A small image classifier, trained from scratch: widths [48, 96, 192, 384].
Rows from block 6 of a small image classifier, named by matrix and row number. Rows with one number belong to one neuron. Each number is 128 + 32 x the weight over its row's rms, rounded and kept within 0 to 255. All counts start at 0. Numbers have three digits each.
After each neuron's rows are labels from the 100 images, of 14976, where the neuron reaches its highest value: "top examples" is what is common among them. Only what is clearly more common there than usual is listed. The data: procedural textures in two colours, tilted and lit.
# fc1: MLP up (model.blocks.6.mlp.fc1.weight, 576x192), inputs 128-191
# fc2: MLP down (model.blocks.6.mlp.fc2.weight, 192x576, transposed), outputs 128-191

fc1.525:130178153027103132118120157059124152103067098102125091155102132081125112111165098109180142145160134074145094105100097147161181211146078099160146139113153127101102107185173154147140152138167147
fc2.525:208109115117164128100126223195184151130134098120065084145159140159085111136052107147147136138095148104114114171076149088103142153140136124137185104124130093085165152087137111134155128129120111
top examples: black; ground colour: black

fc1.477:162126079169112123191107115040160128110163062108192088148174090124108167120100077123202091124153173104123124118129137120172116150121189000143106126138121149105101122103143120097152128147130117
fc2.477:116101125147140116117160138151193068138145180085104151171187092149155133095127116148136141130091146082139073090123170144144172145136143131135124096134183192059092156106155129133095090066154121
top examples: black; ground colour: black; pattern colour: black

fc1.399:173082155175106137140135140174112092090136175140067125115102179122178097136128124125145132093117114069154144132120106153106144153095122108123073168104110145109140113150141141141130150120146082
fc2.399:177133113153102110120073074112110108097094159130128146152178128088162161106178092084118076084030091108104119124104110155148093099117102135126155158088151093144112157109112118117128143134110094
top examples: seen at a slant; black; grey; ground colour: grey

fc1.376:149087141142147093082139106133111085166128130118150112107152158062127156157117124136070149072149091079041113104120057127143130176154102133078148102162083096082208109089094099087168145128079167
fc2.376:103113142179129192128094130146101106066111132148089115121100096167173092125173123096137056145160102162109096156145151220061149123127067151109138110084110091152124165072120147188157119170150112
top examples: brown; white; pattern colour: brown; ground colour: white

fc1.307:103164126052161151137168135117158196092114136145068183135173180130146174120109174103135091083125140157072102129150097130127204105164108168118153114087191078154127130109161173111121150072147101
fc2.307:170152133035124094122100099116122227058051169157140175155145153130165148143124172112124070098111158160084112109106131123104151097113065171130124111103164118209133122074121162050166143117102108
top examples: blue; pattern colour: blue; teal; purple

fc1.529:114168147121107132136121137096137124121148135086139213121109069138163129145170099166136086125101164055092131132107148110152117151156161104163150137125136104092088130121059153108144100167110139
fc2.529:174112182090092125144139127168138102095133125123148181139150098095157138052136188172121166064144123136122127092078097072157131120107104140116137155199139174157130120132109110035155129108161139
top examples: seen at a slant; black; ground colour: black; pattern colour: black

fc1.282:145120173106157141147108227060157109182107149069161136140150142134126131142177072130114187126166134126157059146111114111140118144096124142169115131102108095189203088172096120068128093091158172
fc2.282:151118107162115146100122132144174148127173129065114149121172168116046097102146145133103132109154127134137095134115049163129158165117112098110148118127127168136201083140112168129101140079136111
top examples: brown; ground colour: brown; pattern colour: grey

fc1.118:095093151140123093115122068138153142091146134111139144141166141103128119101154158119169137103143128149209094058127169142121142139164151160181128090150091190082062145128164129103168083129087108
fc2.118:114171131147196132139226146061143116095181106126093154149160143192119071149158111161128091110169127127185038166077144100088152102103197144125111110110172116101069104135130161060146129106100131
top examples: brown; ground colour: brown; white; pattern colour: white

fc1.93:151138154138208158120087152120140110129147119058068137094148096108120091150153114128078135167127139112106133123132202144057152144125125115079129104099107089089165180111091119100138108153170036
fc2.93:120124124158089148078134083174110124137174133143143119110076101111110165147119149110104144128128126090147053064069086140143059147123136144133157084162090118120124084127126112098137086089194125
top examples: black; blue; yellow; ground colour: blue

fc1.462:132091095117116119198098104112168059140127081147181191138140097134193120137110117100113147159180149081108141111117105069121109111116078079103078109127143106117170168114075102102134099152120100
fc2.462:127081117145061180114115154152109144127082174111099148134084153135092162047141107113098166111060092126073087131210104139107095220086144138103203145108152148133140143088153111086191148145123149
top examples: brown; pattern colour: brown; pattern colour: black

fc1.449:137153100107117190087078104129112186140142115073186184108121168142112094126116128053112111123109141072153141155106105197100135167174119151141186104076171101116121121061123089124117117118121106
fc2.449:195114092129106144122163108224193143132123102177114112122153139138121123106122122073120155134164143116093149153075103127143159113119090153107067152134181161054088132106125065089116108102038143
top examples: black; ground colour: black; white; pattern colour: white

fc1.460:075144111111080141160169120156093150104136137133136101171138080171137102097155172101120160113145103193131134148175119154124169092227212118150175125128112187105151155162126152147129171142150107
fc2.460:152112132196160138116126084132172167160053107146136121173170166164100117148072149127106126124130106106164101101181063181170207117127138169119168128117124105114136116131137164130185130123138137
top examples: brown; pattern colour: brown; purple; ground colour: purple

fc1.158:121076109087141090056074162143124079112120136165081119159131164094142142112167088155123114103128112080176107142097163142108137098109123123207125137151142123112099086119076126230164147101117178
fc2.158:149145119141117114139117119194119135149099090106100170097124097140012170146098109156108140099133150159133119183140150145125176086168118157135135175119110172113121129075152130166160126118134142
top examples: black; white; pattern colour: black; ground colour: white

fc1.135:123091115129101202107103151144102168092092085163130122147131096126120103130174141143071160105079127109113110151070137154131132110093119098091048114072104112154114097168113147097166147128142136
fc2.135:080108153204094167147104067084117146143161149126097153134144115224107156096141157120158109070115155044114066177084033162127107146161150159122135113087122096067111111131136122130194094047125173
top examples: black; ground colour: black; pattern colour: white

fc1.370:154157061154082171108128103139163194116120110186158127118134067154181142117101130085130140039091085181128095161055067172147087111123122107115152086092168128099176136107134095107134165160196199
fc2.370:130098100087111148117150136129124167150173081229142120183119074148155126139145154133140125103153191183098087127103110173137145141118111117135168168124168132228149158135131137114143181158123155
top examples: brown; pattern colour: brown; pattern colour: orange; ground colour: grey

fc1.181:152139088136067147136098130141102104110181132146128128091122133134193149157102146097091142176158114174147111152083122079128080096111147139085127103122123130154188128154148205242097184146189124
fc2.181:112118117104166138131150125142111175130087110155174157149180158139177134123109075148137107116127163146133104137083117119139197105125149084135152088122037178198145115171159134117139120131114183
top examples: blue; white; black; pattern colour: blue

fc1.329:220147137171229165147166095089101127078139154103126120126144170135091106136120148183116090114130092084079153129121116143136130130119105109154178126113132174126093115094113107090104157199124125
fc2.329:097139048136166138131136145125026090189170119078171153118107137145179115121102148191128153125117169135115081110126194120144121176109117127139183109123100137167103115139129208111147153061113167
top examples: black; pattern colour: black